config.yaml
model: "image classifier"
dataset: "reaction-diffusion patterns (Gray-Scott)"
train_examples: 95000
image_size: 24
crop_scale_min: 0.8
horizontal_flip: true
targets: ["palette"]
num_classes: 7
arch: "vit"
norm: "layernorm"
norm_position: "pre"
hidden_act: "relu"
mlp_ratio: 4
head_dim: 64
fused_qkv: true
bias: "all"
qk_norm: false
parallel_block: false
inner_norm: false
patch_size: [2, 2]
layers: 6
width: 192
positions: "learned"
pooling: "class_token"
mixing: "mixup"
loss: "cross_entropy"
init: "lecun_normal"
residual_init: "zero_last"
optimizer: "soap"
beta2: 0.95
learning_rate: 0.0015
beta1: 0.95
shampoo_beta: 0.95
eps: 1e-08
precondition_frequency: 20
max_precond_dim: 1024
one_sided: true
adamw_lr_other_params: 0.0019
max_grad_norm: 3.0
cautious_weight_decay: true
max_steps: 25900
batch_size: 128
epochs: 34.9
lr_schedule: "poly"
final_lr_fraction: 0.05
warmup_steps: 2590
weight_decay: 0.0
adamw_weight_decay_other_params: 0
Rows from block 2 of a small image classifier, named by matrix and row number. Rows with one number belong to one neuron. Each number is 128 + 24 x the weight over its row's rms, rounded and kept within 0 to 255. All counts start at 0. Numbers have three digits each. After the name is the row's rms in percent of the matrix's.
Before each neuron's rows are labels from the 100 images, of 14976, where the neuron reaches its highest value: "responds to" is what is common among them. Only what is clearly more common there than usual is listed. The data: reaction-diffusion patterns (Gray-Scott). In brackets: how many of the 100.
# fc1: MLP up (model.blocks.2.mlp.fc1.weight, 768x192), inputs 0-191
# fc2: MLP down (model.blocks.2.mlp.fc2.weight, 192x768, transposed), outputs 0-191

responds to: pastel (51)
fc1.93 096:152157121113110181093056116141075110112097143151142118104133118131136144131082157126161165144088096097114116152137132137147090103126106134120148137136120130131106154145150145157141091132100140157161146143156098103124127132144110127134126123140114132102154143152172111129130184149149110150146125091150101075093145089152163105130122173137115152108103106111101135136155125115130076145099133135105135159131151124142113120108103121127116088129130144147120089122141166119143134118139128166160156116123087077182125157118152124125133156142137177100123118170131093077124146136176119171
fc2.93 092:100155141124100128132143134123101114111140117117119108182129088143172167159125100114153164104114119109154093103123186171094161146135155112149107146109119132126143129118132117136157122132115111122115141070114111139154164186183202142165104141166097151118104098115161121163113095135078126112159115119126117151125101184145150123134172149114123170106119156129127109106111131148099150160148103157113078162083105115126156153114163123140158086139119135143138159135120114143105094131142186116138133127109127125127131111157146135144157116132096118126120156149117128115115142150157108129

responds to: embossed (100); dark (36)
fc1.541 104:128113096152128171147130139138166118138142117112146151096107127165141162147096128116133115171115097136089097093137099119134151142117144117150151123168121116132135092139145140134122127126158151126113132181120137124162095120141108138095123125140143157156134128103149150147115152125098100126180151188128116151101081100148141136140122195151153143112131132141163124092176111128175145156135162144180139154138162159135118127168123149086172137102140122102149121124124157144126116149132115129110152163125181116112138128168096151181092100112066083116144146144136142116108167145125136164
fc2.541 088:126169143129108132142150113097132158160147196129118116116157130115128100126131106109114110119097135109064155124115129149142145150127116084130111142115113100133130139089070122175114134123087100084101102101146153100107185148107076123157130130093174131105155125112175109141130064100129114137126148117124136077128157182123131142165153146143132119123134132129121151126113130151123142134100128158097120110140121090107127192134102155133141109140119135072133098174140130151120123125119128105161139117116104100115139105131128112079098119112158152142092136099110131096152151121136084161

responds to: warm (47); vivid (44)
fc1.166 106:083105100105158125073187114102156149173129134149156174144126142121147147140123069102129095141107171108164107154132151150128123078149159146136123147058103138119150142088104134113150113130138139121097139148108163127178100147177136137105140123120118118118050143119138126144145142148141139125113126135137136150143100135147140121107167130112140099121200086140131160113168157147150089159151144123092149152135147135099088117118131139123107120130106132092151135110120115140170138110164120114116150131150137140105125153164124163107096092106132126110143097123125150102127118138137159118
fc2.166 098:175145179127119170132073136131110127115103106125118094113102145126089113142184156104150100109127115139094172130110123132116140157146125106132101086131130130135103170125149101151127128099173100128071138171115082131094123111136138127100096142124083154121154138151162162141093123115162138155135133114084158128115119108115143147105098126121108116137108134120122092099078114128093142119135130095113111128124146133099113121144179128144104130084119173155168143096142139160157079081141117137133125105087156131106150122102109119144141125182117123150137123134062140149099122157108120139

responds to: grey (42); vivid (32)
fc1.591 112:166116102072128119170109150116131115170113146111115094107138150199154152107118102147162158140135121148095184091181109121126147112127114094112131110118129102137121117138128071165137123140074156130162137114119111110153102101127114147112061082107128109114144157169135152145135094112087134134131171097122128112130187126117134115101109115187132199113139123139133164125141150135146132132136165111110151166143177135158110121109120105108135127112098133128096123096153137157136116134100158115130121144102124112107128159126111118119116101137139108123135097118128129084123100146162133141
fc2.591 125:117138121103132125098163086127093112096103103150156149075152125151161138146130150151146112105105147126165121087098133139119135165138147104132152101133145124140132086151126145191154104176125137111118128120128092120156106171134137144131149141113141112110155164106114125192134136126128131088117113171163153141101186119114113130125154130094100177155104106141134124159073100103110118132127108132144107092133138098128142120110143104132130128162085101093128134110106148123100142157099106075135114126109111151114094147123120099162140172171101054125126119140108123134114145095100155145

responds to: earthy (34)
fc1.737 103:156072121108126148112124129119143142179114132143144130135123119123119136138110148105114141121140186126151128141119146164132129128100106127131081129153121068154136146178170165120089089124133113146120110106129155130153123123145110132105121178127156135142105122121116146137127118143147148081138124138107146135102119149168114092177144136130122106125117083130071133093146120103108075106152129147130090099171141156128130097180116143126114170098159148156078155085127148136103077134182151119180126118148124109128141098159129120155140135127141094133185145160089106152122126110126159114
fc2.737 100:119110124135100114158127128129109111125108107076101110112152153094148141140146104100136132131111115115117143127145125073164077118146141149123134132101125139134131131107116100157115152134127123138129101141126055100120129089126176120144138111148129102143178093097133080156123128144164097089129124144131137113114116093144102144093125107111106163109122121103154146160129145151172127090138151141144160112168116089075151106099128127161133140137094144139173139150139141148106128163121138169110104157187163153107132156058138077147154137115119158100099134142122170108122134146149138076

responds to: cool (58)
fc1.430 109:129131139102112123106149152145115143143109100112106157156159151121133155101142158131151172137131137102142142159123155096137122183117147196140098093128109172118144154107129099087090141105132096141120114120110118125130171141141120131141108152112127159106118149146117123114121115134111129115128107093104155126137123123146127173161147064120133141108108135141168107146161150184125085130180091102124158139123138114135142178086154132149073125085159135099167135130106100115167114087137110100116158136106144118060152134071137172120154132142129121128148148134117158134116151150100105119
fc2.430 120:167068132155128141115106098130101150140148113123177154114147123114132133153168157127144120102173154149117137099127144156125152112154089133126092108120158120117126150148164131126133120156173116122106125124088129131142117140136137145092125114087146135078115136087186120175153157176164123124143137139138129119134103115117104074161151134152137114123102110151113137096126112152123135097113103119124131116173119178121137103145104162120126167183127158158165125120147166103182126166158175153084104121114143118098150163105139114083129093131122122125107102122155158087116108146112143133

responds to: earthy (32)
fc1.152 106:116146076108122121142101151082171107120132128094153129159116156117127143168124108098198103117118160130100110093139125141139146135101120146106122147113084134102187126126132157139166114134111121145103125150114125109149119129141116194122134098178145136124075109131164139110122154084143104156159137093106112140134102120150108128103116125102147139136113107098120138108144080124152125118150141145145145087132127142157117139112119112135128144163140083106165120145174138128125127142131132117173115151135172113154106104107120094100209087169123143105092112087120150095128133156139162106
fc2.152 107:163119110144121102133099136115180097162103121107121142142143131119090159152143094126096129142139104157197082128138137146135111161128143168091156170130142146159117143146130120049152098123092123130078121140143129099080116096112111121129123092138136109165109109139132135115153151074114165119123067138113125104163100162137157135121138110114137124146155077147120128123111119123120110108132104115101127140137159111141169164162137116131136121151101138164090123169149112096144135127153120122103130126101146133161136124155183129189135137133100163130151146137136116166133160097092139126

responds to: warm (55)
fc1.113 118:131093110107133141137149129125127179100119172118177126105138174112123124133086145106169141120101165112140145078158075169077169127122119142085109099144139143136140132156159178155112153122111121150174139156163113079105118110153091137118124157144104149150111132111137113118126070115126135159124126153165124127149144120125128137136108157152149135128112097122132085100113169110100124110162114115121123128114148109096115095116071126095146171128134144111155115148183155141143120119170138154169114130154097115170090103109102153136112134120126151127132149091101134115137116138104092110
fc2.113 122:097093126092101121132134135114108141121141127127152107172168133115142137142131131149125094170130121180143103114142112144127109147150094120118150114143115109113125128114115140130096123156114099161130148151141040150138113140136150135102136145155158126122130122156162131140119132113150094082125146154137137101119106138139147135132128157144148171132137102135136173159161104121153088144103142132127125107106120140115164159158097134102099117122184108168095152192176085146110101133133124118173173087128153104173086147109091113124174096135121132139092142131131169099181121161137136107

responds to: dark (45)
fc1.612 104:119111127146131122151144166111157146126122142155111097123198142132132112114158104122115142111156170135165132168132136133137158165121152137169115150141151118131120121133125147141165114108127100137116125134101085091142121125133097126173105166158112112130144157187104120123135139132165133090155113100091127118115101145140100131140169121155057137095134156116113139175133153122142089113136138115146139142123166104129121116167135110119126136158121161107120159143099151141114169142098158148113162119116054084098111157159137119128107098146145098129081115185103087163113138169111137120
fc2.612 099:116150149150096128145136097122126148164149136141187102135138130112083138102148078169113204146097123112148114132118107142144156123152175136122177138178121123120115142122153137109074145129118142126117125163139142152109132159150085105126135181122162114099085104144127117118180111127121142136087118134154134150102104157112130120113115117128154124154105142137128106142139142118101120091094132144121116128142114157112150120172127121165110133077160095104112118073126170111135135136100074128132129115121117128159128100128148110064144128123163137141134089104135164133136120087125177082

responds to: earthy (49); pastel (40); feed 0.078 kill 0.061 (33)
fc1.458 107:131127122203132119166139126072135142092189132131108083124147152135146100083164119155111127113153135104147103131106104160135163148120127134132135104122142162124135112134102132110090136162111100136098144136098106127114137107125107148112099192135122081129127093152114144108095148124125158126097097151079137123155095109149147136140153100131127151121121117123105115121116124110140107147122082104092134163149169158134105163156134153128144121201110087109134174130124136127124133139127152158141166163134136124123099160097150124124115127120131162142080168101127177149115110186138145118
fc2.458 113:109139142121083120137126091140118119109163114123173137121145139110155131115152104129122169119132150119169114114115122146144142098163127146111172114177121156129130104112152142159100116100107129115174142143160166119144116162108123134148124124153144123092108121131128143172163102178138142143098141152170090129123146156159101091106088079102177126084153151137122125118146125125087132100102144115088102119142118141128145085169123096156143138104185109113099126093156148139147154117055105079143120161114143144114131111186138093087136124107147139115139101160126130121139123099144127101

responds to: dark (41)
fc1.738 097:096117119136142114150161179124104141171138151132109115151137139139124138164113143152158128136158158120117165131100104064141125113122123158139070161160098116110152114137120129099100137135169121120145179158137130093134111095151094120137135158136124124131096108189137115070137118143142130113141126135112109097133151132153105150122109102115082107098135144116095134109123126136131117112126141123156138109159155110104088058148121096143118128143097133112133117135092122132141124130113150155091126128167085106128118169143106109159107089136166135154140070120130112178070168165082138136
fc2.738 105:118115099121093122091120101145156091117108167143142123103099135122153160106119100145112187131110141102134109122156108116103126111143155132092150139120134100132104095123106136143073132160125137114113149143111144167155141129134125108151144136114135091178126093147111149122134166116140138131131076139140174187068115097159119129103168102137125136186108158155125110149146138098088122153132146119145150144122133122137137135132184082146064167096123097119143158137170130137116144108140092118121087086104101130140113088128091097135121111121143111162141172120140107098161118147142144131

responds to: embossed (80); earthy (51)
fc1.314 098:120143125098072142137119114129140139131137142165127106088159100122116126128162168112140120168113128135095147130119127157157142105128128123131117157163148103162115089103091105109143158123179136088119088105126140156168132163141136162136107118119106165171126121086154121129127168125092122137169174137121128089116080131134130089128127117111077133130137149119105113101116120124142110105132135107115119116143093114131154116100097141116169096091128158114146100110104138113123187124116194141095104122157103113135129156118093104150142122109156108123104131212137124194147107140126112113
fc2.314 086:151108189118146126087132143151068101124120144113085121130142132152110146095144083152101134121146121152113113111155139125098115132104117088109136183139115106109113123148138112115137192123075096152130173131127166147165157115135141121164134124126167134139153103093114129137146136127152138087130140137140092101144110162141145173162120129126154119102130131112131090105144120168105153132125125147160114135157127141114128168107116152108090157154122110136134144122128083125160155120133152169153111094102107126142155104120170119059122093114146131155152179091125166094096131137140171134

responds to: cool (63)
fc1.428 111:103126142137120144111144138139127122101137150121132159137065127101149093177118107127145154159113132158154157125162140124160127110127127137095122104112135141172145144119173172150115134101165154183085128087139123133076145117116128166127108128120105092123114152125069093105156119141130068117094144115118083133113144081128134114111093146134110096137113136088125090180133103136125133132174141117108118132150131133110139144097119099100121128166150116159168142115106120135131071106102109126098089148144109210120147127094131120132139127167110124143137118129160155085136104135120113120
fc2.428 098:116147107121092166108176061141126134154114121156114125136129136062127101093097143174116118085158155088160122089126109121116113110112128107133108127129171136125132106199137134130181138095133131098171119159142135144128145139167130086111092135136134111141095136136152133164126099136099138124154063106157100105140068105166133125141144125098172128147117143148148142119141133147161146122101134131122104150128147145115150125121104114123128103125136113086131137163084171107145153099128114114148147119148141110102140124176133162118132121168151169127124135093148176158134116129151129113

responds to: grey (37)
fc1.717 118:150126121097137109159154157141120143145104100138126144091148134193096167102124140109136128152118142138128121120137153111129102113149148110138170114142092122145171166128109085181172129119071117086164123141113137142135119092183141140113107133108116135111147133162137194101155121132104098110113156094114124115118133099127135149138140118182095176082122178123129138130158105149167171128143130107086172161120166114126109124124107155133143173111130125100096116123150142167142091120112161114127128166101159124156128104146098113158099145129141116144126103110139130099137123180136130135
fc2.717 138:101122122159103108136127081067113170116180115126114139103134147154142144147163113132112123117138141149164140129142089149097106125143087106135102091110154167107141092149123085141158111157096145141110144137180051124125082124079115130160116124082112118139153143136099128143172156082090136104121131134139155100072132131140150104144103132165149130120130136109124130146137129126145136121119147145141184108167107155101140149109149134150139165118070147110135136128110111144092104140146141135073098163110122120093162156133116119138126143132153117119152124135118149105155100108103135164

responds to: earthy (74)
fc1.11 091:149132133138121153145121155135093107146164171175138112090129113115087122188128145150137144121107120166162163152145121121143148081155112131139133112090078151122159129135124130142145113135112111090098126132106109117119113138125141172125095156112143114157056151094134124175112149102103130132137099090115136166084118111103098115126135127147117084105120135122114113164148088113141124131148146073131112103107160201159110131129097068118175105095120137112102159146147151177132131128159133145160144157118140090137130114139129141137128132134121134122109118123142099085136156162109163113
fc2.11 094:121166128118111137156132126094170130132129143092152119113144088145088125146133124155136166112136138127144095104132155138137135165129139148096167216153128140171160141142130119142139110124104127144150142179109072155113109120133125110131123142137175112146110099164140140139114105061137100124146109120110118130108139104149151103088125113129156120117122115121136140087124164099158151093095116148110161154098136084102157168127148138075134178123104132154133139123149109143133133109115170103109145145146136159148156111100155092168126129162102122126085106166121110166090135089155126114

responds to: embossed (74); cool (60); vivid (40)
fc1.435 094:136098158140134147110128156146105121149089096129134136086106128112109137090118146086118139145115142152124165090138130054126164115117095162137139097160120108081131078174141095130090120113120115134160170129146159096125137090128087112150161119126134127165110119152080125149096136108141108124083111156114110092139133111135154105137111121125121117106147122157159152080112104151146136160111098147126136120105152149119140092093079161118087095072137120156120090123153112150094134122132105136163133142137127086120138160122104167146074122130141133080160150101127110127126116156119135112
fc2.435 098:151104148104135114106124149139137132081107163161108121134174123154156132175109096110115094122139120132120108120135119132136120144131133108118141202099094132091130148111092123143121109108145124133154114140123096181129150157099165145105113133210131140123133138120166118111148113103135143119129125132120108146127137116139125135113177116124141142103118140135157204078188086103144104118121111126124112153141096136071143122168090119149135126133127121083119113162152140144131131130166137114139126094069108164105152086135122114102145137105119164160119131150108170109147125150139069140

responds to: warm (54)
fc1.643 100:097160144087135110113157136155147094110099106104134141176056140174164125108130139170146132127115129121157116144115207091139105159156183118113124140120106150132120153145130082137101154148142150154092129108141109141142094159154100131101157134143149124134106145170144156133143150131167130116160124124125074146087106117139122139105106138127112142158133121128124140143092140116132141140132164116131166116117134114165129146115101102176120112132111166159133138109148117153118112142138169088114106128180138152108166148114133114116148133165126093110092079121122108129129098147173170099
fc2.643 082:141120102113149132124171131154115168122115145144119120111098154107123140140113117109135090112119143151099085154111063110158154123071110050177127158106089128135160154153118132149187131115106157102140138100112116076126130099133161137137120115126138125126108149102134109118118127106132169122139096086113131092134076102158157137148141153117123149113110114162130118139168125183162140171142100160130128099122137123167157125187155167127128130124113131133113144149115117115110093145179129116118149144122147133120102132148123127140135138104126131149155153118095208097096117137134118133

responds to: embossed (76); pastel (37); warm (35)
fc1.408 101:084130148106144121175110115160107117125120075144160095117127102124119197126102150106097165110114134149153119169108116132154138125097130127140149150139139124106117123188103075122160146142097184123101114113140147142128115143138160144095103117132093130111118135117170142148132130113162108117175145095141143140105151094118091152126100133115155178128125128127150141086146133140147164147091128122152105099126115097130136142122117053160117103100117112105142174133130170085142172126138114140115134152095147130099159101188162103138145117122130133118111122151118150156115169160134151135
fc2.408 107:142143148104138145131158142050074110115134110115116102137123124108135146143103140134156107130095112146092105138148118109112144148079137146164112189138085105166151153135147130119149110143127149149138136180095129125134098182106141099128130136139157125134130158129142128143111137136119138137168163105147170130122117135114127107104123167134113081130131116128181114121134158138144146160118116118157141132130138136116115189129124132120129092171120163157123175083154118122051118129128148187135136121137130127174105154141110143147172119164151129143177140133110141118084150078147147132

responds to: vivid (81)
fc1.721 106:145115108146094121142151095108125143108110158151101083164098143122118126153173101159140136120078139122120087114090133132118125125123131168118087130122109174130152132096114074124102139120164114197082141123136117131152168127122147099131142098110113157131135128146116135074145082182125116121123108087117168128148157177135105145145128121095181141133091110128150146137086098148115131102081147136134139133164155109166151078119131076144145136119153155120173101109163133117136130110142117114093162136128125132110105155136130128162104094154128139106145155095123119128113151103148132152
fc2.721 110:148099107109119179142141133128104165113118146105189118083195117089157098094119164203121140123143131126100120115082132135109143134127159097105118173139144143123138149117087161145147139128138160084139135163112140151122132121165113161135127172128158084095115132121112112148142142110138130082118166165128123099135138107123144110131166132157142124162095120100153138103163158123143136116122117147137101105098126118097130152099153142104142151148119118129138143118125168129084125110155159102125140125147134122098129109116121062124124148137115081177131153142100121116078100121102101165

responds to: earthy (58)
fc1.71 093:145123158121120112143167140140127167130146108170137076079114098145136120108134159119122134119165138130118154111131119156157135128150133086096110129175156133167090095114132131132121130143141165116110052127118203154147088158069101129108124177125129176123094133139128096117135141108120107113177147119124143106114066173125144132137104110133129131099137135114098086136104124118136117141135133111111105118142117108139121141128123124081148082130112113119100143133129179122137177121142136151145149114178098100118136133136118118142101095162122131145098144183087131156138117132112122080
fc2.71 085:115142157124153150115114122090105103142094109106114129147146146106087150104114091151107195129128135166127088133142121116165123145121138127151123184145129064114126102151120137141111161101131078136136164101133137128116155129142142128180118100145161102088145149095138135161175124125121127110124129187107105122166128141120111181131119133130098156097123113108132150125139149146177162135150120141182133115157121140097133117169074151136102135134102154133122110120120117099151162108089138172138120115113113141118150133127159138049137140134107167127169134096110159117122146123117151099

responds to: grey (48); pastel (44); feed 0.018 kill 0.051 (29)
fc1.52 099:129167136097073114143170174128133136166084146086099139106136137175158152155113122123146132104153140135135183117146127092118126177121142129071123112114105130132128110129140125171144178151132097136140134161113110132148074117109152121116124161117165088140131136132108198132102098148110102119139148152111135148137105078120116170126130097177107130106174111132118116123123132123146167099111172150140138124148142175117145125122158132111154161116123113101133059119125139145084116128129143127132099130130135117142116145097124119120160140097132127130088153109154087091173118126108153140
fc2.52 092:092139174130150137132095076110115125090132112146115149127152132141124080154158137135119119128087136137101133119109124127123121136121118141135129120087117143138103123163122173145148106135131105117108162109125080147101128124125161103129115148090163109093143140150121177163102102122152108137153125095123147133094129123137148106103166120116129134108112134126103124110104161124127143165107078125113118097107084115105102110140164178129171153170120161154146186161160126200151106163135180117137140091126149155131113081138105073126124133143071135104135118130133136145086128126130093085

responds to: embossed (96); cool (62); vivid (38)
fc1.17 112:111135116146113126115137103103102089154087078133118149148150152158131134101117120121155139158146110113105169104109103106123085128103124132136140146063145137092097175134159135146139130137156145160160108128152111104116111122164125135113140160131108163121136135139109109128126106099142153112099143128144119154178135159138157106163117087125138139081130102112092135131116106126150169128170132109175117117074097153114151106158116137110122156142191120099128151117149106097108096092095155120095102130111163179131131145151121125137089168130176079176101106160132130125127132109141163135
fc2.17 117:077153108131150128174138157096136148146122109095168102160163076134139119146133080116077153172113152145192090142126087122122135132111157158155102132127117095171150116149116166121125124162180135089097153122147109131127139122150109103125153089133118129136101152130092116118142108151161144138072128151135127151105145124107116100097107111159158117106141158135140133152149135110100133151131164164131155096134104086095162112106148112139174138135118148144131112090146098162125138078125117156130147142116153139152115113097136151125133107127133102113130136172149162106147123136113121068

responds to: dark (32)
fc1.761 100:127123145121126109136123145120136188132117145070161097133148123152148139123118120118153130081137128140127125144157133164111137131123113091102089127130128089163142139122191108149132127151113125150135087145175121142111160147130103096123138123136116144124135131123144122101098147124101121106120130118144115110121125216112168178127092146087142155119172150125101111122146140088172090140142124103144112124143141115123111136177088126107112165113091163122104152107113156117139129134151098163215163120143115127118120155136097114123147068146135179149129133111114118125140152176137094128
fc2.761 092:116115154138182142201134137136127101127121102106141103128147168096120111141088059146152143147124160137128134137113118108148105114110100165147092193145120097109086066145118135139119121144159098117134173104125102125118115161123141124150125147150117112085140155149141117168126104169125144113141162131123130122114129115122096125141143133114081101093110129102119172105113110125160130107149143155171106129129136108132174175164117120133136114176136149111147122139116138099182148085112179156120120115109131136141157152113119133121125162151121111132150160125071124130132150121146155079

responds to: grey (69)
fc1.24 108:132137146140139118079139155152119097130106144137092153123115109153107109098168154157125151128096100118165165142131094109138170086161139123167103148133122094141122111122134081144093108117124156142122131137121151132150117157142123144154116102145098153128160136129123186073112154118094093118129131141108133098137133126133138134128126189161137152110158142127120149101146127116127131140144144164070105182171102077123115133110104133156157145148096115144118115142130172141098122155146127111106170121070156139151110154155064107160097118112148113116119139071112142163150114138093116118
fc2.24 124:089140146163194099119101121130149134129107147120106118110096124128149124135075095125139129162123107136125123077122147137114143130103129109109098072107116120133143068152147131156108120162103126111136162074166101110098138123132094121137150143138106123150111127102114161142168150129142112138158142134144118182155157103085133112126095107120133172125175106116138095078097141149161117150144169129158118112135118151149119159131118102135175115113136118090144110118146095120149159102084144136102137159179138120125124150140160128112167114107062085110123137165107136105152112139111118142

responds to: earthy (32)
fc1.348 090:131110147141156151099108120117106166136109126100130085097092112136157147110114158138124190158123119118134151134148109134171113124121128120092138136124131158083123128163093149081124106131114188115147126134166122141134080092084131117092074116131059130152135136170157122127113101102126091146117149109122140133120137146136092125094125154160119171146136108111113181139148129120111142091110138145106123162155091132127157153094173139148121089104108119123121135085127136104128152141125117115145124155095104119186104158150097137104089133163117175151123102169099129138108096125132119147
fc2.348 090:128154141093120108144142144124119095100150105156108113157121088146138104121125090153116148134105126127133109113117144167105157100093137129135119133098096119178162134128141122174156141157142126123099157084124121164144147154160156115139129157140165106132103142107132158144105120148109150102150128184148146133126131125170145109089109160119120152131103126128160069100124188110126103157164117133125122098134106112147163157117119106128128097192139126118102157135137161166085084150117145112148133075108122102135132149135131055150162144166082101113130121100141111098091131127162137138

responds to: pastel (95)
fc1.194 101:105079106155107128101125163172156131156110130116182137113158141136115112132129122143160082131120151062146103112118119067124130125167118164133094163123121194141128101113147139074108131140129103119123177137128130149113166099165149090130113131137134121125101179184119155156142101127155118126057127095117076102104117127111123160150138121114125163115166143121149124120138139151145095144110129134114126107119133103125120172103143144165132145128073097081127104125125115166144146124122166130127156143159149130126118129150102127132112125123135081136084140122120124122111156147088124141
fc2.194 102:113098135147155115160114139134094174119090147115095122157118136131124148123124115106097102135145131150084134144141127202151065140128114108091113130108141130095138137116144112179107165088140139088155111120130113176109084113122143148116119121101184115144106122121105177120132108080135144146135101127166126136125101114147113136112095087108129152136142109145088159163133076130172116115114116098118151099156148105114151117149174148170094117112102126128106163121118147142114094139148115096062147110137115135160103140147107179128101114146097130117132122130121151112088119143092125125

responds to: warm (66)
fc1.202 093:105142125123136138170065149072175164101130144157140125159082100103173120112150126144139118119144170118101128111143153166154114114124116079137093150149130132137098142124107151110136135109090152105103119149107154101142166087119122113157112087090182187138108106112122123103118154112155133126113178123178120163129113136114123112113097138149077096127151101147102094140143128150110113141125109137129160092121151134123119083102124112118089135141141155139122134106120151129134139128104133173143107140114167151147136149098140154120109126143131085147110133141070178109112119118157118086
fc2.202 102:122144126125067161122111095161066157126121105153084073111141141100105102140166073109194097089118143115124122141166158133153114142157135154130099121109106104144145174131159086126165094109082112134129120148110125142124116178132112128151133159140117139114109165109155157138153092108162123122127125105122109105137130157114120150146146141134142136095105115124146134114104094117129165135211111096134103124130164128139151120155103134131119098105113143113104141115153109105134148129109114158140175142140130164121157099150112180140120125122139092109118149143091165120101150136135114097

responds to: embossed (98); cool (61); vivid (39)
fc1.663 113:114111099139161119140100132136136132127126113148108098178115131106158104120122119117162105112161163111130112144133160101141158130110072143147090131121122114120137137160129144064146110107148097128164124157127135125135142168185103148149119118143131110150130147122181086142146111158155112101124121140099144160140133142101092151151106087092155119148106140078144147119136128130172173142122118080143146101073146104154106166098085116166149148093092115134125129141106129125161108149129099157064130176134124116146103143149128161086116106156136103151120165133126117154151136161142149099
fc2.663 104:108096108145139098091158111122180133124127060150134182130172144138110164093139088147117136126136120115105120130136112121117120152122155149110109156118160153156148114077074110113169101106140092158106121153137124163121153081127157168107149087110150150151124158133099163135125139144124125135150101122130143096150126134133142134128139145129140111143138126158140111108118103080128135112143086173093110125154173186108112155179152157109172132119132115105121176106120096092135141111147139117131138115117173131135133099119165114129165114146107126137175120129087156126128156147096109162

responds to: vivid (61)
fc1.64 106:086107138137135114119165138119147139137068102141114101155154155177128082151133166132142163145129139136123168172105117164135122119123131150122110172130134122097121168084121086109172123152137168146106147117133131138111141121142108118171146140121120127132151171207121170123095109161126152108112133100095125124109133118089110133115128132116126107122137117139146149137120096134152085091164127119152142090164154118123154093144131172149129127136172127151146100128084126140132080149098129092141166089106109141087100121139157135156145161153117112113135078138158114152111167137133161115
fc2.64 099:150164171164097112147132128113142115176157121109132139145072111119147133128140116071147140156120088067118105119122088113117110110092136122177145145156092154122133140130153148148069154123153174097089177124096115140115159113126143135155095107103132112180119117129125144148103103110140113131106094096118138094119159106140149120143104128128118137121128153183150082124138145098153129112106136119114176120109166131121089130128129134147107154125134159165121165099139155131118152177136100149083154110146108136101138143089116137103096107118120154084126132103151144114160138141123113084

responds to: embossed (73); vivid (53); cool (47)
fc1.2 095:128111115114166103144129128160132112101081099147103116165107158058107188107126135127094147135097106163117125111116162133157139143117169104134156122113099097127163151145133103128111148146170130153062104129131131080113134122124119146136132116122137154133122132158135140159122143119096120117122154111113131153122115154111164125107109096172113124115117105158148133134129110141151176139140164134140117107155121132173157097083126114129115121122117115143167183099178090116123138144092113127069136099138170148155168141080132168091148139128138133121107132191146153106111152105127156121
fc2.2 091:140115145088109176156103146067097167148121128113119148147124123142106128139160105146155136095175110145156113124159115134116121139124080110102119197154126125089167169147117120148183174129135156136122131118114134121121125146121124137099146093107167102149123169137135158105160090104143165145155140151129169116135077120162141125136148148121132127121106171132192147128129127139130133135117127129106157135128158129098141128131129119157159133096117127138146058156138163120084077095103108104134127132103185148128117099132149104132138153151139154157140127111141166115104119156104144101

responds to: grey (73)
fc1.433 106:123154168137067117114149145127136187124156126118124097118157139099092139125120120146126130077101094123136138138140112143118097141133102115150115082135142117109160122137125107176139131138135108135100125090098108118132153127123155132128138163103142114129158103200079159127110143144127156158150123144143133132124108119127167132149079068140089076095145116121140118174115124128115148139106119156108089148133162127123112096135185125110171163112065110104130136112163144116116144080126122142137120100117128110162155100109150134130124142115156140144104118161154151118196151136099119165
fc2.433 104:119154140168139096114109119103108113076160104128132118129194121150138133152162095115155114140131113120130103105114108140115132155094128152142116171109127173149108143148127162113153117087156115135132124128145113161083154159151187152121091118129129134094178141137167157144116100126148131161141115109112140112106094153119154140125160123120131127113123178131099084125113139132118136157146125144132107141130127144155121159147160172141131136156169147169154151132150135171136129162156168108117139108119164164104126093151185130130132135165085119128190110121096126160148110098125085080

responds to: warm (83)
fc1.161 107:131126114081118136084111089137105118124097125107121137116138110142122125183140105139120145124091177140119175103129107147157169133141132128107155087140130130145155113138132165126173141088121138156146109105119135146134087133101087104145131151119125104157129085131083124099081100118140125171177109135129107131157098108149101154122111098079127106127137102136090093118098166090099161117082140121121145136139107120110104072138112144128134150127095172110146131128119143203143128145120145175119095126128119123111135132161142086110065136109158083130114142155113114148116107109138143122
fc2.161 116:145138146168147131168110150162139144096124179126127154133142136125153113135190086155115111126110098133151131118134116108127128153129169117119171129114127136137102138142097132100107127141165087077133147082145108145123094096153188099150106130115196123108138136130157127171117149124125083113160119160118101121128140128137139153132139141098126170081112122120135171149158142160089124150113094099121130150110115140100167111156157138135164131147126136140130154113099108163108127122159089122094111078089118150117158094097135100156101156111119089151156117132155166113101155158136143121